A small text-conditioned spectrogram diffusion model, trained from scratch: 10.3M parameters, norm layernorm.
Rows from block 3 of the denoiser of a small text-conditioned spectrogram diffusion model, named by matrix and row number. Rows with one number within an expert belong to one neuron, the router's apart. Each number is 200 + 40 x the weight over its row's rms, rounded and kept within 0 to 999. All counts start at 0.
Before each expert's rows are labels from the 100 clips, of 14848 (inputs lightly noised), where the router gives the expert most weight on average: "strongest on" is what is common among them. Only what is clearly more common there than usual is listed. The data: synthetic speech, music and everyday sounds put through simulated rooms and audio effects. In brackets: how many of the 100.
# router: router (model.blocks.3.mlp.router.weight, 8x128), inputs 43-85
# gate: expert gate (model.blocks.3.mlp.gate, 8x128x128), inputs 43-85
# up: expert up (model.blocks.3.mlp.up, 8x128x128), inputs 43-85
# down: expert down (model.blocks.3.mlp.down, 8x128x128, transposed), outputs 43-85

# expert 5
strongest on: dry (66); everyday sound (56)
router.5,152,243,218,229,190,244,244,189,245,196,231,219,232,166,243,254,216,264,235,156,201,236,256,171,187,117,281,169,171,179,111,244,180,150,175,144,222,197,212,233,233,234,231
gate.10,219,185,158,254,172,219,185,159,212,260,202,238,208,239,202,215,174,191,179,186,170,233,220,241,171,222,244,180,235,228,197,160,192,175,169,266,234,236,222,170,154,220,255
up.10,169,174,222,177,236,203,166,189,208,178,150,171,209,100,139,215,232,227,222,206,221,185,260,189,202,200,142,191,130,209,212,237,215,253,228,175,209,191,202,172,170,264,194
down.10,162,253,230,172,189,225,210,172,202,214,198,224,285,218,143,251,199,225,293,196,169,153,165,172,161,219,216,204,222,187,254,266,181,250,235,253,231,150,195,215,145,237,232
gate.11,171,298,202,212,189,201,194,179,204,192,191,133,196,171,166,189,265,256,204,79,195,194,223,180,176,200,256,166,174,204,252,127,162,240,181,120,216,219,231,134,177,215,224
up.11,190,199,186,208,189,288,187,210,154,168,273,261,210,226,212,202,38,162,168,203,147,261,217,200,177,211,156,223,194,170,217,144,307,246,246,113,173,190,218,197,211,189,161
down.11,178,161,227,192,197,273,212,221,179,177,197,274,218,215,222,195,249,237,183,208,125,127,219,210,199,195,204,195,193,201,254,228,136,134,173,147,181,210,155,189,199,205,238
gate.12,178,234,183,201,156,181,188,176,244,217,241,204,171,215,162,152,216,275,226,223,197,234,173,230,215,216,237,226,167,281,214,186,235,168,132,142,197,266,195,233,115,265,159
up.12,158,202,209,197,194,158,158,226,284,156,191,223,174,234,249,255,139,248,199,215,187,240,143,194,199,99,190,180,236,175,143,246,204,96,176,188,164,219,213,286,153,282,209
down.12,172,224,187,211,241,229,198,260,158,184,231,240,198,208,175,170,229,229,193,198,233,228,136,217,172,216,189,149,220,238,159,203,216,202,98,244,202,245,199,145,275,240,240
gate.13,196,254,211,213,154,150,198,183,227,159,253,120,203,172,207,175,194,239,191,76,179,149,281,220,177,248,259,229,221,168,276,142,254,231,209,214,225,212,245,159,214,195,189
up.13,245,274,174,237,191,196,186,164,201,220,189,126,252,215,178,182,244,201,105,213,171,196,196,160,163,182,254,145,180,169,281,135,201,185,241,203,160,254,222,224,191,198,180
down.13,197,149,208,265,90,219,272,150,223,212,229,167,289,201,213,275,136,225,279,175,120,183,197,232,169,168,225,191,223,217,247,233,210,209,153,229,180,248,165,210,202,226,195
gate.14,245,201,181,169,205,191,150,205,145,207,249,199,207,211,161,233,211,196,206,226,220,261,172,272,220,200,190,231,240,156,201,179,143,222,269,191,192,189,238,121,147,128,157
up.14,161,201,207,183,213,187,156,175,240,123,206,218,216,216,232,308,138,222,168,230,186,231,131,191,216,112,217,185,267,157,142,269,197,116,199,239,183,215,186,249,212,269,225
down.14,228,190,139,223,197,206,230,207,249,151,251,187,186,207,150,204,214,190,200,191,211,278,174,173,168,248,206,170,168,106,203,209,154,208,281,197,183,189,278,226,236,132,220

# expert 4
strongest on: everyday sound (61)
router.4,215,177,248,209,218,152,152,188,140,170,155,198,242,237,161,167,153,163,182,289,172,171,158,210,222,294,135,238,189,198,280,145,257,254,230,196,159,193,200,185,177,175,208
gate.1,192,200,187,230,230,289,205,213,234,199,137,198,258,186,226,146,221,133,245,244,162,228,178,200,271,237,154,101,237,268,105,232,161,203,230,162,202,139,158,255,207,192,152
up.1,226,199,215,263,197,211,182,209,281,215,223,146,206,195,190,155,209,127,231,230,154,244,221,218,203,271,126,172,213,195,151,199,188,204,230,167,236,152,163,183,176,168,186
down.1,219,189,160,235,272,253,189,158,258,149,183,198,260,179,148,230,211,258,275,193,133,209,241,218,182,194,125,218,267,214,179,234,225,220,150,201,204,158,205,162,148,186,146
gate.2,245,232,173,212,233,208,197,189,136,251,142,189,192,185,118,178,203,225,180,200,250,210,190,192,192,186,132,172,129,165,195,130,178,175,200,177,232,179,199,133,123,182,193
up.2,196,163,191,276,193,141,237,227,198,180,216,215,173,210,187,240,146,252,206,241,167,184,210,274,206,232,269,223,184,206,203,233,197,167,225,210,246,202,183,138,176,180,201
down.2,201,170,238,256,203,139,262,209,213,151,209,214,133,284,199,114,120,202,158,118,215,205,156,196,230,226,297,174,267,228,194,213,228,209,233,56,214,193,249,161,244,204,151
gate.3,233,147,186,204,176,253,196,268,176,196,266,187,243,182,217,242,240,215,205,250,153,236,189,171,220,173,140,125,197,189,292,177,199,176,198,229,206,158,190,199,201,194,175
up.3,208,191,213,205,156,140,184,221,188,166,157,163,193,217,214,188,210,209,187,195,234,253,208,251,178,190,209,257,168,213,205,150,241,207,236,164,207,171,194,170,209,200,206
down.3,216,219,191,212,202,144,235,201,235,132,174,176,127,242,225,172,189,179,133,163,276,194,135,231,186,140,283,216,127,200,158,84,236,227,230,159,247,195,207,159,209,234,244
gate.4,255,186,179,249,193,165,244,305,243,232,201,201,156,195,193,154,196,220,264,198,236,180,194,185,225,207,229,231,152,188,145,163,170,117,211,89,194,137,161,197,177,226,198
up.4,200,187,148,130,280,204,160,142,172,153,150,217,222,216,192,170,124,202,191,179,168,202,95,213,220,182,193,146,235,280,230,206,212,206,208,246,191,232,232,183,218,171,245
down.4,175,199,184,140,230,220,186,166,155,245,225,164,233,226,133,224,218,238,239,208,184,174,136,212,150,241,186,210,296,239,204,169,200,165,235,264,174,232,188,228,208,238,195
gate.5,256,219,190,138,180,267,224,252,189,143,211,206,221,207,152,217,231,234,230,205,226,285,175,179,186,191,205,83,221,215,213,159,195,149,225,197,221,165,205,149,148,231,201
up.5,188,151,178,207,199,125,210,205,216,217,201,173,195,181,293,181,261,194,222,168,112,173,217,200,242,183,180,274,189,210,203,220,187,220,217,139,183,168,162,247,255,180,223
down.5,178,151,116,166,166,195,191,251,191,150,276,181,203,272,193,233,134,227,273,270,160,190,145,98,191,212,223,236,226,227,188,205,201,228,134,111,141,217,211,258,171,171,157

# expert 1
strongest on: everyday sound (95); reversed (73)
router.1,300,180,161,168,221,233,196,221,147,261,127,262,200,194,200,151,222,139,202,249,259,145,172,274,255,198,172,218,224,274,225,200,183,227,253,221,189,175,149,159,164,176,143
gate.10,205,173,180,202,201,176,159,154,210,285,229,247,256,139,251,127,224,215,176,122,252,180,223,245,176,203,160,205,209,182,126,272,204,198,245,237,214,228,205,202,133,202,130
up.10,225,173,194,236,230,230,177,223,205,112,135,211,144,322,152,218,184,239,207,216,126,195,159,121,164,207,225,189,175,181,232,118,182,161,203,188,321,141,178,231,175,214,253
down.10,190,281,166,223,226,234,230,210,196,228,270,267,208,204,215,169,93,245,220,157,201,129,111,138,188,153,212,178,222,206,266,206,193,251,131,156,227,218,163,234,222,152,193
gate.11,208,115,151,167,232,176,214,266,191,214,187,329,204,200,226,245,187,194,214,215,250,217,173,156,182,187,178,215,168,220,244,222,198,203,187,191,223,185,111,153,170,194,176
up.11,189,193,158,166,254,187,265,219,214,217,216,159,192,143,190,233,181,209,303,281,273,196,206,219,250,165,176,189,202,213,203,190,207,205,186,198,205,209,95,106,216,199,203
down.11,182,295,164,125,242,212,216,181,187,257,225,248,254,165,211,232,216,222,117,161,241,179,148,250,232,156,189,157,240,264,123,178,161,171,168,114,175,231,186,218,223,189,240
gate.12,256,169,147,154,188,218,204,193,185,253,107,306,168,149,257,218,194,162,206,206,212,175,190,301,214,135,196,190,251,249,164,185,161,182,214,242,229,161,188,203,189,219,147
up.12,213,233,254,177,190,155,132,213,170,217,183,274,154,231,178,153,95,241,267,194,130,218,192,178,196,214,179,216,174,172,214,180,249,195,139,213,258,146,183,198,177,152,208
down.12,240,174,304,230,224,119,177,179,201,296,212,245,210,220,228,181,285,186,188,179,171,224,374,162,223,219,250,212,195,236,178,160,251,206,208,193,260,195,174,220,178,226,188
gate.13,231,206,221,118,220,144,227,218,208,210,144,182,191,255,154,116,225,211,231,231,245,171,223,187,163,206,216,188,220,223,156,172,134,157,168,215,143,166,268,195,179,161,222
up.13,204,225,196,207,245,190,205,177,217,214,222,329,219,235,246,229,56,187,259,243,212,236,202,234,147,232,187,192,168,136,184,165,260,210,202,167,321,180,162,198,192,199,249
down.13,213,149,149,201,181,245,165,142,142,185,250,248,206,147,226,139,123,282,173,248,229,213,148,298,238,144,180,193,265,146,171,247,182,116,189,238,227,207,190,219,297,196,198
gate.14,167,221,179,269,169,230,298,184,152,201,223,195,198,129,267,229,250,193,165,210,233,221,199,243,197,134,178,208,191,220,166,189,179,234,170,144,192,246,255,229,263,200,184
up.14,152,207,207,226,145,137,240,265,139,191,282,220,163,185,210,230,207,180,147,209,189,223,252,228,263,133,226,238,197,188,174,233,159,236,177,153,217,205,235,153,272,146,155
down.14,168,155,172,198,201,188,244,183,138,249,263,176,170,178,215,229,134,288,213,197,202,200,235,180,241,147,291,214,138,136,159,190,209,133,140,211,196,156,223,208,155,182,225

# expert 3
strongest on: speech (100); number of effects: 0 (55)
router.3,262,167,166,174,181,155,178,261,164,229,234,163,118,238,170,146,216,168,139,173,163,167,184,221,151,256,135,221,242,251,239,174,222,225,206,243,267,189,196,142,162,188,169
gate.10,200,281,135,273,186,205,264,198,210,228,132,269,203,206,171,139,242,190,270,261,165,266,205,231,185,230,191,144,225,159,208,145,172,206,241,178,212,164,216,159,121,260,226
up.10,172,220,118,199,212,258,245,203,232,177,240,180,195,218,197,181,187,184,235,189,264,188,239,208,211,245,212,198,278,156,242,168,223,237,236,140,144,248,221,170,228,232,231
down.10,236,168,268,305,209,168,211,141,162,175,177,152,277,195,180,218,197,158,155,158,151,191,165,152,208,246,177,138,231,297,240,249,185,163,184,169,232,234,209,241,208,187,189
gate.11,237,134,187,186,216,256,214,213,176,199,196,155,173,167,196,203,182,144,214,216,192,214,212,164,213,167,171,186,215,246,308,235,138,248,223,190,192,183,228,202,166,225,197
up.11,176,207,175,239,140,228,224,170,125,290,219,139,197,157,169,181,202,248,241,188,237,199,189,223,247,198,144,174,188,233,311,185,141,225,195,211,182,139,240,142,202,237,177
down.11,188,159,212,201,165,208,166,204,187,199,137,132,236,121,186,231,268,235,226,252,211,144,203,266,187,240,172,209,287,191,209,190,69,156,188,196,255,218,208,196,262,171,203
gate.12,280,174,151,194,176,217,175,227,154,226,161,196,248,237,222,177,192,215,240,226,230,160,149,163,186,198,261,229,163,284,183,198,171,259,202,169,211,218,198,135,217,142,240
up.12,234,185,160,226,215,212,186,189,218,210,169,271,216,253,238,225,177,216,193,142,230,126,188,140,199,229,228,192,171,154,124,200,228,191,169,198,236,195,141,213,218,140,220
down.12,148,168,237,221,223,208,228,226,250,177,207,219,176,175,134,149,190,189,209,255,256,247,153,164,147,202,274,187,157,221,153,167,192,282,228,211,180,170,262,247,173,210,161
gate.13,230,286,216,179,212,135,211,181,179,247,162,289,218,210,276,182,143,189,236,131,216,143,168,249,201,176,135,218,126,191,150,163,195,233,183,221,129,198,192,125,196,158,214
up.13,193,223,231,239,191,229,248,199,113,176,151,222,197,189,209,223,180,120,253,179,197,192,183,286,199,159,240,196,148,223,119,207,152,241,257,207,167,135,172,162,248,219,204
down.13,195,193,167,250,175,207,173,223,207,246,207,185,154,179,204,206,259,176,176,119,161,195,232,194,214,184,268,268,237,177,208,188,120,181,169,159,245,243,174,206,206,172,240
gate.14,233,145,214,217,187,225,203,123,214,86,232,231,229,213,209,238,284,267,274,182,213,232,235,266,224,203,243,111,216,200,228,184,213,230,255,234,290,189,206,149,195,189,257
up.14,218,188,215,178,163,177,245,158,158,166,228,215,200,237,215,212,167,216,247,194,234,185,204,297,210,234,215,193,177,183,202,192,240,280,253,251,147,172,236,132,228,212,287
down.14,220,219,158,220,208,195,159,198,186,258,194,137,167,164,198,173,209,236,181,176,221,189,243,293,236,158,208,226,194,171,146,170,131,185,204,177,256,208,238,164,196,207,196

# expert 0
strongest on: dry (63); dropouts (62); everyday sound (60)
router.0,178,125,278,222,211,189,195,160,151,219,150,226,228,226,156,170,219,213,179,262,167,131,265,141,175,262,153,252,139,166,270,159,183,252,177,228,207,213,212,195,174,171,188
gate.0,186,232,197,153,239,264,173,192,137,265,150,214,207,245,225,154,209,160,170,178,243,177,157,191,177,173,125,194,148,203,129,153,252,175,142,232,204,158,182,192,200,266,176
up.0,125,199,159,119,204,184,218,216,218,245,251,261,199,229,192,174,198,233,174,154,198,192,167,211,211,163,228,187,208,295,177,166,184,135,158,248,172,207,171,182,272,135,223
down.0,210,225,190,187,212,251,265,160,228,134,203,193,180,236,213,176,232,157,260,310,211,213,176,181,205,95,222,231,216,187,174,221,217,136,183,197,169,109,141,145,184,278,197
gate.1,187,162,205,194,297,135,208,252,183,223,206,202,211,220,244,205,237,199,153,211,184,156,188,171,147,174,216,175,250,209,216,202,166,266,148,187,300,278,170,152,254,172,161
up.1,177,205,228,231,187,179,252,210,188,158,187,183,262,151,263,190,221,212,216,252,168,166,156,186,212,169,269,255,242,202,183,198,187,297,271,156,265,231,208,173,257,211,160
down.1,184,195,255,212,240,218,229,204,249,186,167,177,243,154,173,250,201,186,151,174,241,226,170,222,223,181,226,164,205,182,173,171,220,186,184,205,234,119,259,217,258,207,215
gate.2,251,245,158,240,208,184,197,198,154,186,215,183,202,196,168,137,179,162,191,185,200,229,161,158,158,214,208,235,242,283,93,178,197,228,206,141,195,182,184,235,178,251,228
up.2,200,212,205,200,197,200,144,197,170,218,221,183,222,243,166,248,191,262,202,187,291,168,202,244,194,196,186,154,172,99,281,177,217,174,194,274,195,248,252,174,216,180,194
down.2,242,210,132,160,206,214,252,242,304,233,228,166,206,213,173,159,152,175,171,211,222,184,146,225,264,208,211,125,163,244,243,225,199,214,199,128,202,200,205,131,221,276,187
gate.3,256,167,232,162,235,124,159,258,139,145,184,224,196,166,304,264,208,167,213,163,165,138,171,218,162,156,171,210,146,237,192,165,140,231,220,201,237,215,157,154,185,202,163
up.3,205,208,279,194,210,237,129,153,185,126,168,147,184,155,302,182,207,137,165,266,188,192,245,205,145,229,225,199,196,208,232,190,214,237,231,177,238,219,175,199,227,225,177
down.3,166,212,208,144,152,157,168,238,188,251,209,200,105,213,186,122,200,213,171,115,229,203,202,246,183,200,246,198,182,166,183,175,191,240,210,261,194,223,227,177,198,224,232
gate.4,172,274,198,207,194,238,213,195,175,253,144,178,253,242,179,133,255,225,253,225,243,168,184,245,176,139,228,153,210,211,201,238,192,185,109,97,183,123,195,130,132,146,229
up.4,132,236,216,135,211,198,225,166,184,216,205,254,163,211,220,225,168,186,123,240,231,181,189,192,126,236,225,219,187,194,140,112,244,112,208,257,234,179,175,198,243,200,190
down.4,192,121,193,215,137,161,155,234,169,207,258,207,245,272,221,238,198,172,151,165,207,230,219,215,128,204,238,194,249,185,200,177,184,221,280,155,177,242,190,183,137,248,213

# expert 6
strongest on: band (77); number of effects: 0 (61)
router.6,239,215,183,211,188,169,225,175,206,223,225,140,163,189,160,185,180,188,262,111,227,163,163,325,247,322,185,172,196,206,202,176,253,177,266,281,192,197,167,212,166,206,195
gate.10,187,178,146,240,242,197,194,233,243,227,275,247,141,210,195,233,242,223,189,188,113,140,180,188,244,230,216,140,198,220,219,161,149,191,151,209,131,239,156,181,144,250,190
up.10,116,169,153,173,207,202,170,194,212,151,264,187,204,199,166,224,214,182,102,176,193,147,231,197,199,262,214,69,238,196,219,186,209,237,131,195,182,254,183,213,261,211,223
down.10,178,194,161,273,209,214,193,170,218,202,181,181,233,141,114,166,183,155,217,264,101,118,260,172,155,201,189,246,167,193,241,193,188,184,233,246,98,181,235,205,179,169,241
gate.11,192,204,176,197,189,184,200,222,244,196,213,174,187,217,178,132,173,230,134,174,218,220,241,178,192,211,167,223,234,195,283,107,242,192,213,229,190,211,218,204,120,215,190
up.11,244,183,175,168,167,206,179,231,271,165,156,151,200,188,169,115,212,240,207,240,219,218,206,152,225,199,243,268,306,186,253,161,264,197,234,184,242,192,202,207,137,273,153
down.11,204,188,164,284,143,149,126,230,158,267,212,151,178,190,168,179,230,211,168,129,207,205,256,228,203,182,254,225,202,194,236,217,141,185,168,100,269,236,179,164,224,213,182
gate.12,200,244,142,130,241,236,224,162,202,272,143,140,215,303,165,175,170,180,162,261,354,157,191,264,252,194,232,72,238,190,192,181,207,157,182,152,212,228,164,189,227,183,204
up.12,247,214,199,166,162,170,243,176,269,204,235,201,221,164,256,173,208,221,241,210,311,211,192,204,233,231,214,240,194,186,166,244,222,139,231,184,272,257,202,221,222,158,183
down.12,224,145,220,127,204,166,216,176,190,161,207,93,170,252,197,212,208,166,215,190,273,285,204,210,220,229,183,214,196,246,177,224,221,256,202,184,247,218,172,251,172,236,160
gate.13,194,222,161,258,236,233,253,232,195,207,260,170,200,149,196,180,246,167,168,158,109,261,223,232,182,213,268,149,165,194,251,241,237,200,213,151,194,173,117,154,193,191,217
up.13,153,168,237,157,203,240,126,174,168,148,166,212,212,272,197,226,128,240,148,234,218,191,120,185,168,226,199,186,231,194,198,108,197,184,147,180,204,207,216,209,244,176,166
down.13,166,179,114,143,178,194,159,120,206,219,288,235,228,239,134,168,183,171,154,196,283,248,212,168,212,212,160,202,187,191,259,288,211,174,189,220,178,133,222,159,177,222,224
gate.14,161,224,126,183,220,218,168,135,185,282,105,237,226,204,189,179,229,230,196,200,259,143,127,216,216,170,205,191,150,247,176,254,177,204,195,256,222,178,140,190,165,184,220
up.14,219,128,164,232,235,189,155,242,176,249,179,266,204,205,249,183,252,205,190,166,182,161,160,202,237,135,176,248,202,294,133,266,177,193,183,259,239,169,148,200,206,154,170
down.14,251,254,197,235,259,261,242,187,213,196,184,288,226,157,266,252,171,168,190,205,219,214,230,184,175,186,204,215,126,229,165,195,140,202,197,274,250,202,155,170,182,164,306

# expert 2
strongest on: everyday sound (92); dry (71)
router.2,171,237,185,195,193,217,202,204,228,170,215,213,225,178,270,260,217,233,191,208,220,254,183,165,201,79,249,163,202,205,109,240,147,164,151,57,169,202,183,228,241,215,238
gate.0,281,212,204,194,172,197,281,197,130,177,205,208,145,159,239,207,212,210,147,200,268,231,204,170,202,249,116,147,255,191,203,232,221,218,138,131,213,110,237,151,163,204,195
up.0,264,208,144,193,216,201,252,222,167,172,208,194,169,203,226,193,122,176,205,262,251,269,132,232,186,173,194,160,255,227,175,217,272,201,170,148,211,158,209,177,139,248,175
down.0,150,188,206,160,161,212,283,190,128,219,195,204,129,156,171,200,163,174,252,213,243,145,271,186,215,244,115,156,253,154,225,146,154,182,273,191,196,262,163,179,127,184,176
gate.1,223,168,148,236,197,239,196,241,247,285,178,196,151,191,199,180,155,284,254,227,183,158,174,215,208,260,289,212,121,219,197,131,168,125,237,78,150,140,221,172,200,201,225
up.1,213,213,114,204,262,157,222,198,190,196,175,197,220,225,227,209,138,158,216,213,235,188,119,256,292,135,183,149,243,266,171,218,173,146,191,193,115,205,139,196,181,160,209
down.1,209,139,154,203,103,205,187,176,120,218,212,240,205,217,169,188,186,255,266,187,279,168,210,183,189,208,144,234,259,237,260,190,252,155,228,234,185,190,267,261,149,170,144
gate.2,265,265,188,258,182,189,206,145,213,242,259,204,157,210,171,239,193,224,149,195,221,203,200,153,222,286,176,199,153,200,175,252,148,216,211,178,213,226,251,157,221,159,221
up.2,183,149,189,182,230,226,291,205,153,280,139,149,233,171,164,155,235,161,236,167,254,179,206,225,170,225,169,159,159,221,287,126,285,262,189,280,245,175,184,171,177,204,170
down.2,123,150,218,223,213,205,213,117,186,192,162,178,180,171,243,143,201,184,274,223,212,187,253,174,249,238,167,196,159,209,183,136,265,164,202,188,218,181,142,177,242,235,202
gate.3,243,185,138,209,243,181,229,240,180,204,212,179,209,212,195,181,196,159,169,211,246,178,173,186,211,240,262,181,145,293,186,200,178,238,155,206,222,246,171,222,175,144,211
up.3,204,212,228,197,179,206,211,179,229,230,192,172,202,255,269,167,187,239,218,184,182,184,178,235,221,171,146,208,292,117,172,201,227,140,205,151,237,157,211,167,245,262,206
down.3,198,230,217,194,247,216,214,220,205,172,178,224,269,168,234,252,231,253,219,204,228,216,269,159,208,214,234,197,185,135,207,193,239,145,230,223,213,161,176,235,207,258,180
gate.4,206,208,216,216,182,204,225,308,101,227,179,191,182,214,169,125,188,290,190,186,167,193,220,201,248,219,153,229,257,187,210,208,235,282,269,226,232,223,188,165,230,145,189
up.4,199,162,150,248,237,244,181,151,200,128,235,172,168,255,187,211,167,154,225,325,286,180,167,299,291,198,206,186,143,254,200,193,193,204,166,208,107,224,200,201,133,168,259
down.4,184,224,240,266,227,210,247,255,127,177,237,158,165,222,243,263,225,99,176,146,207,234,277,247,281,221,193,213,230,205,219,202,189,118,146,217,241,184,215,141,199,262,200

# expert 7
strongest on: dry (65); band (65)
router.7,202,162,201,171,242,201,207,202,178,235,155,196,183,214,136,155,195,212,206,184,144,147,244,149,175,228,151,195,234,159,218,200,182,187,182,240,273,195,240,148,164,174,107
gate.0,211,169,165,169,230,189,241,169,206,156,131,253,166,204,175,145,198,222,228,199,222,172,177,153,209,186,243,186,247,152,229,174,171,177,174,192,207,203,281,170,179,141,153
up.0,182,160,144,202,208,177,206,191,199,212,142,212,171,212,164,150,220,271,219,217,205,152,207,176,250,168,192,204,213,234,234,158,178,212,188,162,194,191,263,176,175,166,163
down.0,186,308,209,200,202,238,283,153,193,238,195,246,171,183,232,228,199,215,121,213,232,172,240,154,228,191,217,173,216,218,281,241,210,216,200,135,198,220,151,166,202,208,181
gate.1,202,186,164,157,191,100,162,190,137,281,147,232,179,233,214,153,138,151,226,288,290,181,186,251,174,222,194,192,146,266,195,269,137,182,215,245,110,197,196,191,149,171,180
up.1,148,243,193,204,203,137,254,158,205,235,236,233,247,188,165,187,295,171,196,174,223,229,168,231,187,225,218,196,164,143,182,226,219,158,214,246,241,214,148,278,251,198,222
down.1,190,213,222,204,204,172,188,202,225,239,141,192,221,182,190,197,206,255,196,210,254,215,244,339,199,258,162,181,211,159,143,191,170,208,194,242,262,171,257,193,244,202,236
gate.2,182,177,207,149,208,259,191,242,181,200,197,195,170,180,193,182,184,271,216,213,207,239,214,195,235,151,186,179,200,267,180,231,181,197,187,140,194,157,235,191,262,143,172
up.2,218,272,216,210,184,130,138,247,185,232,138,214,223,201,197,222,190,262,126,189,222,143,212,203,211,184,190,157,225,260,173,249,269,267,257,132,191,199,210,160,202,224,198
down.2,204,152,206,229,163,168,160,232,201,177,232,215,189,177,236,141,173,97,225,201,214,230,174,188,216,177,178,126,169,114,181,147,165,155,114,151,159,235,202,165,200,174,214
gate.3,182,169,171,148,203,206,232,215,157,261,174,229,186,259,209,131,166,203,183,205,242,245,171,203,164,132,178,82,266,180,174,201,213,176,130,208,218,102,183,162,210,192,201
up.3,219,257,240,206,215,204,159,130,248,201,219,163,230,201,257,237,276,223,161,190,238,232,209,187,179,178,111,282,181,201,136,182,235,229,197,195,197,205,179,175,208,228,170
down.3,202,131,131,170,219,227,186,234,239,181,241,216,184,162,210,108,147,209,253,204,168,211,250,200,203,207,196,234,176,153,148,185,201,251,163,197,212,144,217,215,189,240,141
gate.4,200,216,165,202,225,221,143,284,164,276,158,199,201,220,193,204,223,220,127,196,156,157,152,135,225,146,180,189,173,202,173,264,212,180,214,243,168,103,182,255,215,167,195
up.4,179,212,225,158,234,204,142,260,230,252,234,143,197,166,117,164,203,207,191,210,150,267,192,191,230,231,136,228,221,212,170,176,226,144,187,209,243,166,187,262,160,235,190
down.4,194,230,220,236,269,159,166,229,235,131,205,130,211,137,217,234,193,209,254,168,141,172,220,204,209,218,164,301,205,216,159,185,180,209,210,240,192,247,221,263,164,187,240